A small class-conditioned image flow-matching model, trained from scratch.
Model: 32-pixel images, activation geglu, moe soft, num experts 4, patch size [4, 4], layers 12.
Training: soap at rate 0.00098, batches of 64.
Rows from block 5 of a small class-conditioned image flow-matching model, named by matrix and row number. Rows with one number within an expert belong to one neuron, the router's apart. Each number is 500 + 25 x the weight over its row's rms, rounded and kept within 0 to 999. All counts start at 0. Numbers have three digits each. After the name is the row's rms in percent of the matrix's.
Before each expert's rows are labels from the 100 images, of 14976 (inputs lightly noised), where the router gives the expert most weight on average: "top examples" is what is common among them. Only what is clearly more common there than usual is listed. The data: simulated grey scan slices of phantoms with and without marks. In brackets: how many of the 100.
# router: slot weights (model.blocks.5.mlp.router.weight, 8x256, trained with AdamW), inputs 0-51
# gate: expert gate (model.blocks.5.mlp.gate, 4x128x256), inputs 0-51
# up: expert up (model.blocks.5.mlp.up, 4x128x256), inputs 0-51
# down: expert down (model.blocks.5.mlp.down, 4x256x128, transposed), outputs 0-51

# expert 0
top examples: chest (99)
router.0 110:486515472500508471509476529474460529519492495497462463458521477531518465491521479502537473513556495455509494477512479454515488523488474437509463491474517494
router.1 085:497508506531486481521516471517519537497501465510505513516507471517494499481484504495467482538448509500517484510499503472481490521497504503534508493475480462
gate.0 100:498476532481510506501512496516507492517471505549468522471459512501490533497464488464459524466480500516505511469505509527490494446485479433491488529478538516
up.0 099:520520536548547532460540499496514491494495469517479493544471520516509513508524519474511495513517477486517484435485516524505484555519506517519488538519463480
down.0 100:473532467519477495538525520516485512518509517535480522496539511482467474487540492514491480489493492507457459542523523476493480540570513496492511474498507459
gate.1 104:485472504517488499509486476487496463496515504490477532521503483543525486492518454512489420515464494476523489498543496490456477491452541499528510528507496527
up.1 105:498493482513483523490522504504526460490447463499509506494502481500515482486519569494500500442519540467543512479493535471550519497520505497489512507513494515
down.1 104:476502515486502509479500495516544463492527503492512529500531515489516484508531521543491504541495481428502529457441488488544539522465519500521492520532514474
gate.2 101:505515548498490516501535471476505494513517509456487452506521469475526458455502445551468500485478489518521501484425475533494509470525504492506549482508463511
up.2 102:512512510537488518506522519487473518500500519484479547462498504505519460482481527476535471485490538504480509428521475517519544494516503495512472433512534518
down.2 105:507488500506562510495476506520515493505525481529471545525488481476541478510483491519509497533550534504439504500498514491516467486496498516484501495492499492
gate.3 112:548490481487483449487503497521483500483471506510528509485470455543568465497507495521508506455502537512477486497507493491475513536471510502506490505477487467
up.3 113:498512536486519497494513496491511532441489480498515516469529574461443506510511491502489517540476469482519492468493482535519471442490474502525512482528500513
down.3 116:501474496497473508495507489487505510488478489510503497565457482495486471442497465489500527473511517493499495475481510496471507473535510491517530524471539556
gate.4 105:499499523447512499508508512483525506511503528537487528481517498489454498493517463536482512497533525519497518450498527485560500512496514505490530512501508491
up.4 102:523476491510506526532491495538500484503527485452542471522507501481473453499509513496511463509466473538535528528488503436531487491527556523494477470555459480
down.4 099:436472556493471495516527492537484538472526483544481519489516535533528477474498475520490487521502495495510480543523522504505508481500560492497548514495527477
gate.5 089:530458535541535544470518508513496501469499498461493502490497539513452517511500510468473511497472517513514499505455493488465502466496521487520467554509500543
up.5 106:523497492520491529530517530508429512464534485555534486500500525494502522520533527482478494464517485479472548510493510456514509501534438497442503510498449522
down.5 101:470524474541465486480513529514482511488550525489465491503510482551515438523517504519489504512493465516504501487504506514469493551531467495532522532494494450
gate.6 106:487490506515496547493466506506495483525515468473485499506479553572470516527513499451506515477512484532488489524490481503529514509514488515450500533489522493
up.6 095:453465516536484523520534508486481517475513474542546510562519490478474511498496527531464558515518493542471480436480472498513493461545519514480494477502506495
down.6 099:521491545494518531495440499527486498501496539476505504477498481531482460511456502485470503505491524464463515460506481500512491519492500488511531517530525489
gate.7 099:518476524514475496483497512484529470512516507531491504514527513484485549510564475533538485530500458513542524532506518515471478535468510476470520510563487499
up.7 107:511545511486537537516485493519519475490486517528530514482484465556509486467456502458527469519491487482452483499508463494491490523542536506464482504517514562
down.7 093:516540479488499513543552496486497471438478529473511509512541525518532509494512492534485508536532520499452466471561502549506506508494515498483562478484512528
gate.8 103:520538501478475503522499520496501455466509495546489466511488482480521473524489489508486483507469463489487476474507510499557499484467532515502525502504482519
up.8 094:482523550539504467476486516519484503454508481509496504527523471488484487515516530505536490505477482522536482457528512497515500521546504457491519480530520486
down.8 091:490490467495519477494521515531492495462464487539536483435498559486501528517457505508496457440526557506456510490525479492526509504492459513495487479484469512
gate.9 104:493513511428486469515462485518542529481522461498529514524506476498527503523493485504480503466463491517548499461499529491540447452520493483504495469481556510
up.9 105:469507509508485494516498500457461424476511490511554537489531485515498480487538522479538470507492478509501505498465473486486523501512479516521480543475447503
down.9 095:585484503507571522488512517496495502469503475497527508530492487492493509503508507525494547494495460522491485483554497529483467463496497515470482515514477470
gate.10 099:525490507492518510503523498510489505486494465514573521510549563532493511495459499550498474495500505516483490447498470480516456485508497505490501519443470485
up.10 097:502488554495491461536490492508469528461541485470473494523521503465511492544454459504534511486525513485493467502520492480517493516492518529518525485512456504
down.10 101:547448496517505429481471471459508504464477553533513472532490474480492499493511536492486527523490460523500487538524498473481473550498520459499485488492476491
gate.11 092:490493501498481503509487486451502482493487500487465483500509452482521519481526505455526494471493536491503479554510468483454487523493498509532442469503545460
up.11 110:466520530488464495453530515507494512517549487514529512513490515480458510506463516524506502476481524539495519515463499525538481500510528477527506515555505509
down.11 094:516511463512539463480507509553494473517490480476497442455499496499509505511505528476452438498524514537486514527509520512487544540476531505487519465504518491
gate.12 098:521527520460520511503518507466497469510511483496458495498464487503480511502498504484477498470531490527481562537507506482482490518480433462466476481473503493
up.12 097:472501495519537499458482499480497491540502481516485469502494550524485481515483471528508503480468487472476477511489496525556488466476492498513504581511486473
down.12 099:512496462484495518517509490504515471480505462496498489507514440467501517518494515516558479447504509496486481492416489505490535504533498502459489518465508490
gate.13 101:497552474492521497487472521534461488487502516492475512513495487512467498500498529525515526528523502436494522450495491462477495499479470471503471559500501486
up.13 100:504488467512522545505475525501497493484534543514455498486509463515513542474543561525470492494485495493535496494512476534516503492498443525554500472525495493
down.13 103:484523525443473528534533474554493492468497499466520496479464513547474477512505522512476484480536505446496487506491518475491476509490508499462564517465472528
gate.14 096:490455485501484522476437512516505502471520464460524503507469497472554489516461490446512483547503467529549553472514496500501489519514502509475469505527486473
up.14 092:529489536526503524492493506521521528567491451509529485525504483484471486477469518481497496507467478506530521477478544535463502530517492522468471471475518503
down.14 102:493479499494488496481450508533485491500513450527430480504499455480519499490540514479474466497558511539468511495482510477497519482546521548517537516496443525
gate.15 095:499460498535511516502502492490492465518453501505497524489487526486508504497456484513483507506501514485500471476478501503497494504462517523496564460507494527
up.15 100:470511513501494506499490501512498490502564533494484504510475507497519492438465469520532501497521469522510503466513442500548489529545510493494481464526454516
down.15 096:444527498486530505474509481523526541483520487565531492517475489483529493525474520503530511477455464526506500510460459476516552515527473511512520536528523484
gate.16 112:511486511492517515539508518490465491526506489495504507494463485485503493540457466483512475496451491496525508500503508491518496536518508530524514516544486464
up.16 105:482513553489495459550455490530500515492528470520512517545478492520465472481517524445545494480542527528489472522472501517531518506511511551487492515434550440
down.16 097:492478546514491487496530532537448486515489480512505505467532539464496469534497490499491495459534489489464519494476514549515483499531513510498509484496548529
gate.17 096:489519492455507508509515493564496492513484538500463499468515537493492500463515475482512461471491487456570482539481518520498498462538474482531504501537502484
up.17 098:496554517481521520474501493510468489504491474491539583489513492499510501528498496524467501478476525508507519462493487483548480504473551508487504461502510487
down.17 098:499528500491534517506481495524480477534480482509477517524474501506487521545469489467467506479533544498498479517506515542503492443550458508506518465482470503

# expert 1
top examples: chest (100)
router.2 105:460482478509515462472507467499521519517493497478501524467499476511455511571515505518494437508533558510487478504522539474515479535534474492479514479512498544
router.3 102:484478455434466519518511514490509533540471502460502539523525472585518451526527478487515455482454507548546505542458538499535485492488539451500526510527518476
gate.0 097:521494472492506510483504512478494543481474528513507500525458521501473481480484457521503534514495471571532533528506536471505515514472464508515464531471556534
up.0 096:476489489504508497519548453507478466537459493516497491516491472451490488491478502514482533562488448520503468499457486529507515478462474529492472480505487520
down.0 100:509531531537484500503469535517484522467525462469489522461497491467501460504501464523537521489498469436488487498544502505464469517529525488471485540494501505
gate.1 098:516486494461475475531514527502488474519499509514488515531457497505437501475507511515516525489524527529499520507457488495504495511525548500507486458505533487
up.1 102:521471524506490524510478508492497479481506500464474495485503463480497510478526453466496530481445519535538477503537545514469508494553531546514536500472491466
down.1 104:541466527488510524469504503525524529514466497490490500490487498486552541492501498506472527472499485544519518449523468472504489464530503536492502521486495546
gate.2 099:482459494491514490487554520503511522524511528514474501494480487484503487544444507486512501546471481496466511502455509515467459520465496479516507505513488523
up.2 100:493520488481491488479522497489458488452476519498497465519481484530502453466512501476479489534512528470542508492506529511480486481481479539472500510502502494
down.2 108:504499504497503527530505502488479511495502487520493514495502465487528482498510483521474499552508491526512501472434516492462511529491484516532507509522520474
gate.3 096:517477494513529493550453484506496517463518504489505532502499483502491517475475501487528499532525527493474477486507469525486510511484490538484483503505514538
up.3 098:491513528498480515491522492513521489500501510508521454501447514507505509497512480499483487505506503474488494501462456496507494519463519506456480495525484492
down.3 096:470469477535525466488488514461455557539515490502504530517492485544474464555483476518524459485502522471539517459522488526510465514488488450534488500526497513
gate.4 091:530502455531540502504448483489435505498479512525481541479478536482509439530508535508485492504480527509505453506497490486474518479479441512513528469487483480
up.4 093:508475541468487483479500498522536507452483483542499476485496523505543447474466520538487514476496463472525529498491461459513518458506518483492530516497491496
down.4 098:509498498484492505491487467495475549553474509511523467523502503489470516462516515535503461487540523482543458493499490493511466497468485468454546559507475534
gate.5 100:512489488490469518565506493493515476501488492555497508534523531495521491499500498508495510505525492488489505520552514494491478533488532484465550532446513466
up.5 095:516489432514470490507518523526501516534505490487539508516495499518546489524530546481514443504503518533512556524441518477489524508502481466500479525537496518
down.5 108:513523525494539534513475522494494494503495489524495487503566498529497506463476479524492476484505471484500516512510467508514461498485499522510482487475464458
gate.6 096:516512498452510491490472484509477491550492512488453506481510523497493508497508481476437486519486482502481487481478493540512494559467495499491443482489528506
up.6 103:528485472515483516509529493491461485490470521480529513459463527487472511519522518473501509493533518484464513465535500509485488492505537470542506483536487437
down.6 103:476532508497549487524508517481521480462476443498503517518509485488462499442473463520489506543510515492510490499533494512526491508514538503469522498527472500
gate.7 098:470468473498503487504534541543490462578471486485501523503497540491504504533486505483518483486527490505483484518474482447489482491480495491496456478508499488
up.7 096:508526453503454501533501539506450507511477480511478509498467495544494470541535479493538511509500461495459528516505537480510491468487451507495505480487524458
down.7 095:498428490499500522494534502522535543503530511453524518488495480529473522524472532496475471478517502506462550524465526519492503500530431494450510495504505505
gate.8 099:478495481492552525516526527515508458492518476515529500474509459526560489500478509488438498497535474481477534504519522505479534498550501525482474539476461515
up.8 100:491464481517516494479503512517533514527449479491536516530517521525545481501465505452511531509507498531489523497470492487519487494472481476474513471555472540
down.8 104:492514482518503489512546460526456518508490527491519504464535521514471476529473536486537471525513451516555509511494499505509488504489490523432506442543455533
gate.9 097:523471487534511506531488487505492518454471469470481434460516503514505495507448464452484480497461462507522528501526558520506507512530501515509518530474509482
up.9 095:525445462489545529475483507493484479468481496497495494463484524523493488510456552498562504546525466484490505463512516506544465502494515488459463492537451499
down.9 098:483515484500496460554534491513521518484509474512483504500550490473512482492515512508551514461508481506501539495499532477516560505528471479481507515480486542
gate.10 101:508489506532529487484493525533495494480522494500477491529516562497504513441454465472508469471485474505466515471498453479485525494508522480539500490495530456
up.10 098:503527488569525505458443499490511516453495510463525492514481522509503523481501494495490520468516519495527502537506504501434504513484492468484500452506485476
down.10 102:510464515533506468486502502484521471467527494497488489495523480522481504499488507534548506536506473493474511519460489470450469519513488505524517488459527497
gate.11 097:499474495509513500481486552508476535496476498546502506538517483484546489475522488522516500496499490464496470478483480552492488502540476531516532569454502528
up.11 093:498504500510483484513489486556492498523538516514507531498491507489515475503507478529501510538495516486522466490509495470490453497465452523505483433524476502
down.11 095:522498531465511518503500497509504497523486530459521477539491520535535500528505502518485517484513503513501510481530481515518470481498555492484506519478443479
gate.12 098:474501522389447523457537535510491513478460532504527502520485486478464449504537452514489480529526522477521488487508498532490524534514495515428495483514515493
up.12 094:523470517521506523515505525473506523533463466447506509480413474524530484512509461543500463478501485519505475497479498491528465487527521541505500454459482543
down.12 102:505492518477489505497474470502446481523466478482522518479521605524516497483504479488454504477466509534559520470474481540524493453521517509501509548497464479
gate.13 103:491476492473446462513502480447538506492506466503519531488501468497478472499514520470498470478522478478499551470471542452494485495495499447462511518496487450
up.13 097:508491511530538497508482486523478494557514510503487489470534522483507530501520504535502500441464520525540521472493504500467554442526495542514504496504503531
down.13 106:505480445514481475495431450514500479494465535442509522526463482513512544496473517491498499527496535493477556517524522557546467508513482553497508490537477478
gate.14 096:524501492535477515509465509470486516522516496497493497468493504533505499476503468522442502499445487523459490466482507568510505467482486505520533474533498526
up.14 101:531515519498514524529499504492497500499552500504512527524467536581493505471489496514484487483511489518457512479497481504496455488460564474532504499493493509
down.14 098:542497496484520446504467508477486534512511511508491523495512442498516486529448525488460483508522495499485451486471508498503487499498493549502469467494489522
gate.15 098:480432477517526528498491478469493501424467503493452515533506514464542496474523498512497516517434505515497510482504481512496514545527492532534464465517527488
up.15 101:508496491506512529507435523493505547462487429509513499515506518532480519516479493492509540459538476529547469448507525459520496463501516519496508457487535516
down.15 096:480455489510525482503489453513507490476511522472502531548552476494507486471499487508494464477514465491480532486466497469539538489501472464511496491488494490
gate.16 099:506491510493503504512529528540511512490516523492511497526498507526465467491490495523524467527486536519524517532455529464501475477478555526523549477537575495
up.16 113:454520526521465460503475497519497486478477461497546447527499527481492459493496470435503513453529473489488488512507517494501477486473515503498500487427485547
down.16 104:556433517465473500480491507481501515528469542514490487540522529535523496492532445534488523476500476491502486497552535536447494480471482502470501446481512527
gate.17 109:503527503502491510531472510485464509502528495482489484535500487490524514532500514509500490495503484468511501541485508556496527488536451520494518519504470537
up.17 107:520475511484506504531523535460466501492483487494469489511521519500506543476531484523509476523489555545513485507483524480493449486511522517467511507491546468
down.17 101:464500511507453495481478489514505565518499473519530474505505491509510486505492513574500528530497486523532510530477502474512477486472531499486438483505476481

# expert 2
top examples: head (91)
router.4 087:482507506491457500489498474506492493487507509507526493558536524514514517521480468494472535503529464532518510503510465484503539517465524443508517532484503511
router.5 107:470491483500489486491506504505446482541520502503510549486527490542497467475519519477493463522527527548481499513522476503454512502473503467499514504542526527
gate.0 096:488490518512549461512521494458503532474484505479529487483479502536507537524520488494514538476523519485472494447512520502487536528505456507542491530469495531
up.0 095:462524485523498514541536477517513480516537498493486527505487477515475448487468517540514487503510500501474524525535489484467458512498481486472531525471495514
down.0 106:460510525561476505538520488530503484517495502509492508519526488548547474534562489450473520515485502494482523506460502499500502496498516476474519521483502466
gate.1 103:496507503492511463486528464491512508474465508520503452500492421534472476526491518497487473501492476457502489526490488511466507507508493479508517451501471556
up.1 101:485491489538545460484521521495479542532504561490518500471482454477490475473504484510446508512514508493547495491522499437500487473527485497494524511529480528
down.1 096:481500498523504478509516428477496509488530522539536512523490516517540528476526484514498511516469498481460516533484504450497483500506460468499522485486490469
gate.2 094:516497485504518470490496533518503486519474484523456507507530439500486476440490461499518502497497484460516493493486548535494520499505531508501488513475525495
up.2 099:461494520486486497470508442520554494451540544504467541491497455529466522483516520526467492540504561531517536526529544486512505471468488476475520484515526498
down.2 094:507470510532552506479481517513512534468481488508478508482522499477536568504526513521484526489479499456492530491489536537447489509502494519476529513545480476
gate.3 103:527490482490443478489481515528510501506481516477516502466485515513462508477536550514513491480506475504526542519510498506449528484521498546502487500496498567
up.3 090:514529524469519535534479531484505493521490433447481461521478521471504516496504494522487545482515491472511487487492525505468504504537519466480503512514497489
down.3 101:509508504499543498511501488484484482496506489487506464537486498512490471528520491511487460498530514455500499496499512481466527500491499516522438464497517524
gate.4 094:449486451504494539553522497501507524532542529461503504525499518535502472501508451489462511487549498506521532503522495525512527480498538513538491492513468483
up.4 098:513461490503508514530491503498539501502491512495526470513464456493482491524479535475479507483506504488520489485502463529456564476495536454547515503483479466
down.4 104:474462501492510479488476478513508503511492533460511512509524484492484530449497485511522505492470537519513500505485517484521483530510497479485448485539486448
gate.5 097:443521461511499500493457509508489420515505455509494474488532455526505522526516483526436497531485548528476493495452507488542532496519505494478499481494474512
up.5 101:510537528513485469505453485536465499519483482459473482534515503514499520492523512503485470467486480483500524491484507510490527527468507498523520473485481483
down.5 099:503513505513502500507498477533501505545501496496527525529526493488475514524505519540513489480527507498516558500495488478505508490505492446533541535491527493
gate.6 095:505481509529483465502482483490558475486504505485490527499501516519508519502486501459492521530483518509472524480491493538489492506503529541508495506512475514
up.6 099:476512551551506493561533513492511512484443492473537459478516454493504504464482462542516538523498493479517484490506479488485490511520536527498539543513460525
down.6 097:491536499492484513499479505508467473488483467512507487501553543518509494478520469508516462532508520484499480523513448509521509505488497497470559481494492487
gate.7 101:499526537509533487547521514491525529516524475516499494530517523524511483493491521517500492456492521499499528510503520536524507533477505534539487545494514496
up.7 105:511493464528491483468508443510529497546486520507539492475473489516526505525529544494491465518467497484538451533472525514524486553463465488474495486436461493
down.7 097:502508493504488507477490432514478499485506495510506540497508488486503502511486522485500487528514471467505525478478534493491521488521486472490545514522501529
gate.8 095:514508478516458503508541523488470461511481504504516488536505488531487485476542532528526458475475526497523445556516486482469494473494521479515495510506533496
up.8 100:497490503529467506478491500515486518528475459444501512472532462506488472476523514485496537518499468506502518484513484475517509490496501517463474429469522539
down.8 102:478454448518480478506500517477526530490505550527512491514557486529491449483502534522497492501513512463463495484504488486471536511505513534500516525512503523
gate.9 106:512513505508510513467470466449509495490474500504496520533490517495514496478517553499500509510541493498491529485542503517458479481465501476494477502492484511
up.9 102:504502473488516487508497510518510480519532512485510505471502504467495510495521529505519499507509483532539503531453531502483512520482515488498540441502568511
down.9 097:482502516485506502492506495529520465477479499500488489561523495461508548520517447487501491451472521489482479530517488511497507525442531517546511518497514478
gate.10 102:531516496534498497462502459501501521500542479441456473523443488525471499540525504507485461481502495552471543526517495491481493486478530534513496480484479460
up.10 094:524496518515465506519454543488515490476497521472543490519468483500489511461543507546470479463492493528508494485497477550459520535477509521488506484457495507
down.10 104:498461470505501480514472545486494528536487521479537500524471485493497498508477503508504505533495498492475540488454507510508491541526445521484521490460485538
gate.11 100:477477528471494535491526521493537513469468512548505472470482495504533494492487529545489514508475515513535545504499496491514491493490516461509488504457491529
up.11 099:490466493545496463483486478449482486472566533497484525438500511483462478485533502500513497493529489458480499502520485495521536460491484488529495483525557515
down.11 099:492486485501505495484504483543477508516506477489501524505478461524454516476530533478488525543503501572528518500477510464481532485488512546502460480518531559
gate.12 100:521514490476552472470530493518449509522550496549506487525486472514454452458476483510508511530521478595520486532479532500479472511470524473557495461462519519
up.12 099:471471488441518488477489482454496525494469489511470513465462516503492522504526476469551508473466497548517543471548541486516491487485499481501544512477501489
down.12 102:503517527489488518538502513444493474515486467500489507477510475502546506475511500506498507501487480495496487551533542469519489554516480544456514513490517511
gate.13 101:553529522438500560504521526456488553490477512430504468499467485502486515526527450482476501448510503512492532493497518476473504432482491514471546481534492513
up.13 097:524480535479464499515517485511512489561521457492500502523471510472488478514481494519469531510477499471478464492495491508482491477469447487511499482503540496
down.13 096:495504479486535448542461514484511481494514519542491493488505524482540508525544533520471490508521521500486484465518487510451512496567501484509521489531498501
gate.14 100:488499472484529458512501535524467492500475522491541546487526483493476495497557521516498503511523524512548524480512489502503488539471519497511472484474541509
up.14 099:531493484481494454465545508473530488504459477467470438494510481514529461557508466502490509472510502532471482467525492492455465435532502477505511480525494517
down.14 109:477461491517481520468550495487512504487480459526491516492544462490477510532481507506516551484520489554474494471484529483495458482486465572510479507532508459
gate.15 098:486487506492463489511522497507469520517501499487456479487512513497569529478473488458483536494488508508492480487516472498521470495481532511502520489506528488
up.15 098:515524518504521491527501475495558520515535482508546463477530534500491488451529486506459490511491504514507501538523475494471496506535544550539418494443536504
down.15 100:535497455512481475465518547505493529472509482523503510496527474506473527500485528471505529538542496503588468461526524493484501497508466502464488516504485508
gate.16 093:508539521513521468530542477508538488499505450554552450529495521506499515511479515541471468500527498481524512545516507533526477508490469494487471536495486476
up.16 109:488487491457504505459470513495470502514508508506466524519501504504500502549508483546535477489506458504562510489473522513497476517512459502523513521500458508
down.16 104:523522478489502464500500491522500516512522500499474503501493473479460490452529486519516509491544537442512543466510497530535555482484491515500474460501558509
gate.17 106:477537470524535481469523474478528511497477496481500475491565496522516504493482499507464490553479466500482531476496501485464494468490458463521482494465463494
up.17 113:533506460505541501484496540445514502475507447482480534510519499457499495492514523475490476539486483519481519500465507520481476476493490446507491518485476446
down.17 098:500546520520478521500531466515474493459474505469500501450518490481483481437512505486458511492480540474491470493510491472519491497479471470469516505507479490

# expert 3
top examples: low contrast (100); limb (96)
router.6 092:515545467517545526523476497559492474449463475464504505534515520463501525491485475524517529470489492464499530479512466528513506513500496547457507503500500510
router.7 108:493508510498513510492533508477527511491465529488517478479530528452468508497516501498515510520530490470522527477509455532513438486495477518536492468515500536
gate.0 097:493499505503519491454485541488451530495493478495456493484493501501527474476496484532524543477459484517480535523463518461490487499499517478550491490515491496
up.0 100:488498495542490456545483530487517517495496504486490535513478518486521533494478521485468491510488539533517519471489532492499519492474512480511531443500495494
down.0 104:539524538485525496500492499508519547481487480478493499501479496492486526504497535538528538491512510444510475479507484498496497492501482487510503488531483574
gate.1 095:488503494522498526517518499470465455468490525500480528488516525528492486517484488491503499491466495506525518508542487493518503493509530491510557472457457471
up.1 095:491464490519502513485482524515470478480519496460506513487522522495484523486560524526458502475473528487454519486460468513507506528521493497486491524470454478
down.1 100:487515517469504497530513495485520471470484526493527499491547499472487528514541508505528488531492559456478510502508527496513538498526507583535470474481532458
gate.2 097:509517488497510497484515544501475469484536535468503524494552511481480503503511453507484523472497480472491546538476516452512526503464516520541510502502532520
up.2 099:474504515434525462497494502472547496488524477530492509473485523505525485488513457499465462491536546463499499478523507543519462506517483514484499531554487507
down.2 098:491471448484502503452512526517472509482483456498466476522502527488493472470520460495501478498463496539510479488497498511538502473459577528519484507534477500
gate.3 097:514501514506510525485518456507501468523513482491519512516501473499476473456488499478447491494508556487505535446480512507524511486536523502485492519524520524
up.3 100:498507556517495449495547488444500532504490504531499544486466459511546510507544526509483533506458461509493532505475492517518468502543457437550506468529458510
down.3 105:518495484510493524505491476527519498514466529541472499523508459500479414507502488490535488490493508501516506506475488492557464506525509495515525466533544485
gate.4 100:530556494476530481482516518467486509503475517502450490493465486501530468554491509501507468525490491507516508482492495495478500531528517499535443524460487522
up.4 101:492490496498515528499531476507494538485516509522483509463523506500471515502482462482518485478505505485491447474454508510506513486449513492516552503492490523
down.4 096:526509490448473550463532506494504489501505511509513534505519491521470506525523509528512464559494529535504552515464457504507508553546539490473517508475509476
gate.5 102:465509531555507494500502532460470499460495513457477482506432485516507509521480543517519481523538510529549499489519472470476483508504536476499535484574490466
up.5 102:492486485534478533543471463533540462472485497537530521532495526466512517499504496499495473532503517501519515514470508433502551521484464477469509527518516506
down.5 103:486508469499517505479512459496511532494503532517505491535542480544498482475512477472513549470509527438484528489486552540579524518511523481495527491544526521
gate.6 105:521525518522543519508484456495456466496510521520488510493498502535495499480478499489507490464524503496472512514485506522487509526549517517501535530475446491
up.6 096:502464471487501500546529467528496533504556484502498510522452453435524463521500497468498493507491521466485493472459520541516470484453481524466479466486525506
down.6 095:459495516527509523510522446472493512501528463498461455539527486537520480509486492486531466502455503513509566519540537518487488497454497525538473494484506471
gate.7 101:535498511475518572497525514552487503506490470516521481483490483476463484539498523494512527534487517517485486527512520490470520470505496516469544508502490516
up.7 100:505485484487469509505508487512549488476482569531459501503543462517517487471476528487505527518506489492503501489493515507473502513482556471532496504536508443
down.7 096:473492529485510540503499509524477509499522447467508503490479533522477533509499505521504443480542534487536470542541463515495505525502479498488513509516511517
gate.8 098:547520504529484527504542519506481510525506552520507520507470473469486478510537494467514483505539526501503409570510482474525491507470462499514467485502520529
up.8 099:512524506517473522508473474513485469459496489483519456503497487478469496514448468529453525539516499478500495521515512517518468515530493523540479448518476512
down.8 098:476533483461482500535505532484521539492493499484489522525470518506507503458524516485496489501525546470512530485498525467502518457489503570518483564486509515
gate.9 101:489515511497482502444482495532457480533547465478532467527512529446482508477490492519496513530514500452482526514533476576507527475480537475503473486474538514
up.9 099:444541535499513504505524530509513510513529512518513489575472531492486489498535500519466481496485445497532518469464472528488515472476522512488484468487539497
down.9 104:524529477487497479517498469520488491540525494514550517501478486461530480525525498489498514527507448472523524493524561515529501507460494470489563504470482515
gate.10 096:542544501512515531503487512488521502491456538501491472529478519461509481516496491502500493503494517478444502513511510474488533500474485504521509498479485487
up.10 104:518505542472508469526506490546555549500512486493483499492501510551519494517485521483496524526492538483483486545484510447486532448562493512484512547488522457
down.10 099:488469550530492548502520517515516484504488486498513501497511486492474490501511539564461440495490515542539503547523523507484508536494507540522499515504484498
gate.11 103:506551519512487482529531502520514492512443505536497480504516464463521482468506489510497482461478516495552481489491493514525529516456514494488505496503509507
up.11 099:498529487511518476511513544489530502466499485458529495482497477487499461454495480517486528487457558506513482490481492498472490514504508509493506518451458496
down.11 102:532486470564479450525487520505430503478514455484498456485518461509513471485498476555527479483501506513473503527505508452481476512490506560472508486527484497
gate.12 098:473524518503519507485493494529477512462486486502473515473490513478489514550465470504523514515516471464511506449479515503489482492472529475478486487523492525
up.12 097:480499502504493531531492493526518526477499475524525519477516497557464499478473464480479528473522499482539491549475492449498523525503482521484464472536498512
down.12 103:485506513508547503516475468491495462505556520535511501510499482522478496480505530489550507515490530524546508459530490505517561511444511461524512491501491478
gate.13 112:509459481505489479487507485496527506434467463516468463457474519485463479502492504513544488468528503498511501546506485474484488560507507460502515486473507512
up.13 102:501488493529510522495558488487516509530484463516510494512474500493531500507473518500546491463538512482502554482558506541520493488468481496461487506488544494
down.13 112:504530521514525541495523527480524523495503472470499543507555485503524472470528478452532533502469464520525506509514472493526462540503471550495491496490451485
gate.14 094:475464488441533528501473524483501494482473480503497468488522513474516443528465483497488483534499498547495485566517518464512555517477522493494459526489491518
up.14 104:533491476532482492501495480507511521489475520472529524501460485509470478498478472501498525530544495481478548544491494491510539515563502512526505536487498501
down.14 104:480456500475502481507476444509438501471472503485509503476510465486447507490485532489517520459503519462519518462491486530478517489506506513478502498509508488
gate.15 109:545487496521497504506457485480549480488472516480516490521513468509527487478510537497493482538487473458491485525524513475494494513487510516472477522486490507
up.15 101:493534534498572469528462506480487539503474489513511450507520498482487567514522509489472492516486532518453483476517527475474489425515500465489550502513465521
down.15 105:486520520532547485477509520496524529506504512501488483517502520491546510520480450499507482464501521504519471496504480533525546517486475515478503490507475525
gate.16 101:478534477507502541504487538465494471497510496450504484486477467519531519499466483462532505526452495472476460572490494514501504511514492512482529514440534436
up.16 105:492485475529520496435500468523499521489484464427487479450521492480506519545517510474535477470492512517503509498507459518482493518472480527534513564513500486
down.16 104:499496547491484530544458537535502472515512518529466452519510457531507492521494552508520541489528511482478474519509509512514510491512534474471481514475565539
gate.17 102:484501481558551484547532505490487501517519505502479499484481524492480462550495522501457489491470464513507501494439524493531477468480515492496468527507499444
up.17 103:473544443503488527483499499476557450436545484512531514478489482513519482478485512502537502492509507481497482519545502461489472540520469526534507492511498507
down.17 097:444530499488509489556519474476481511484515458511536508532466516509476514528519517515494476497485479495508480544531492448509542507519486528460499541511461484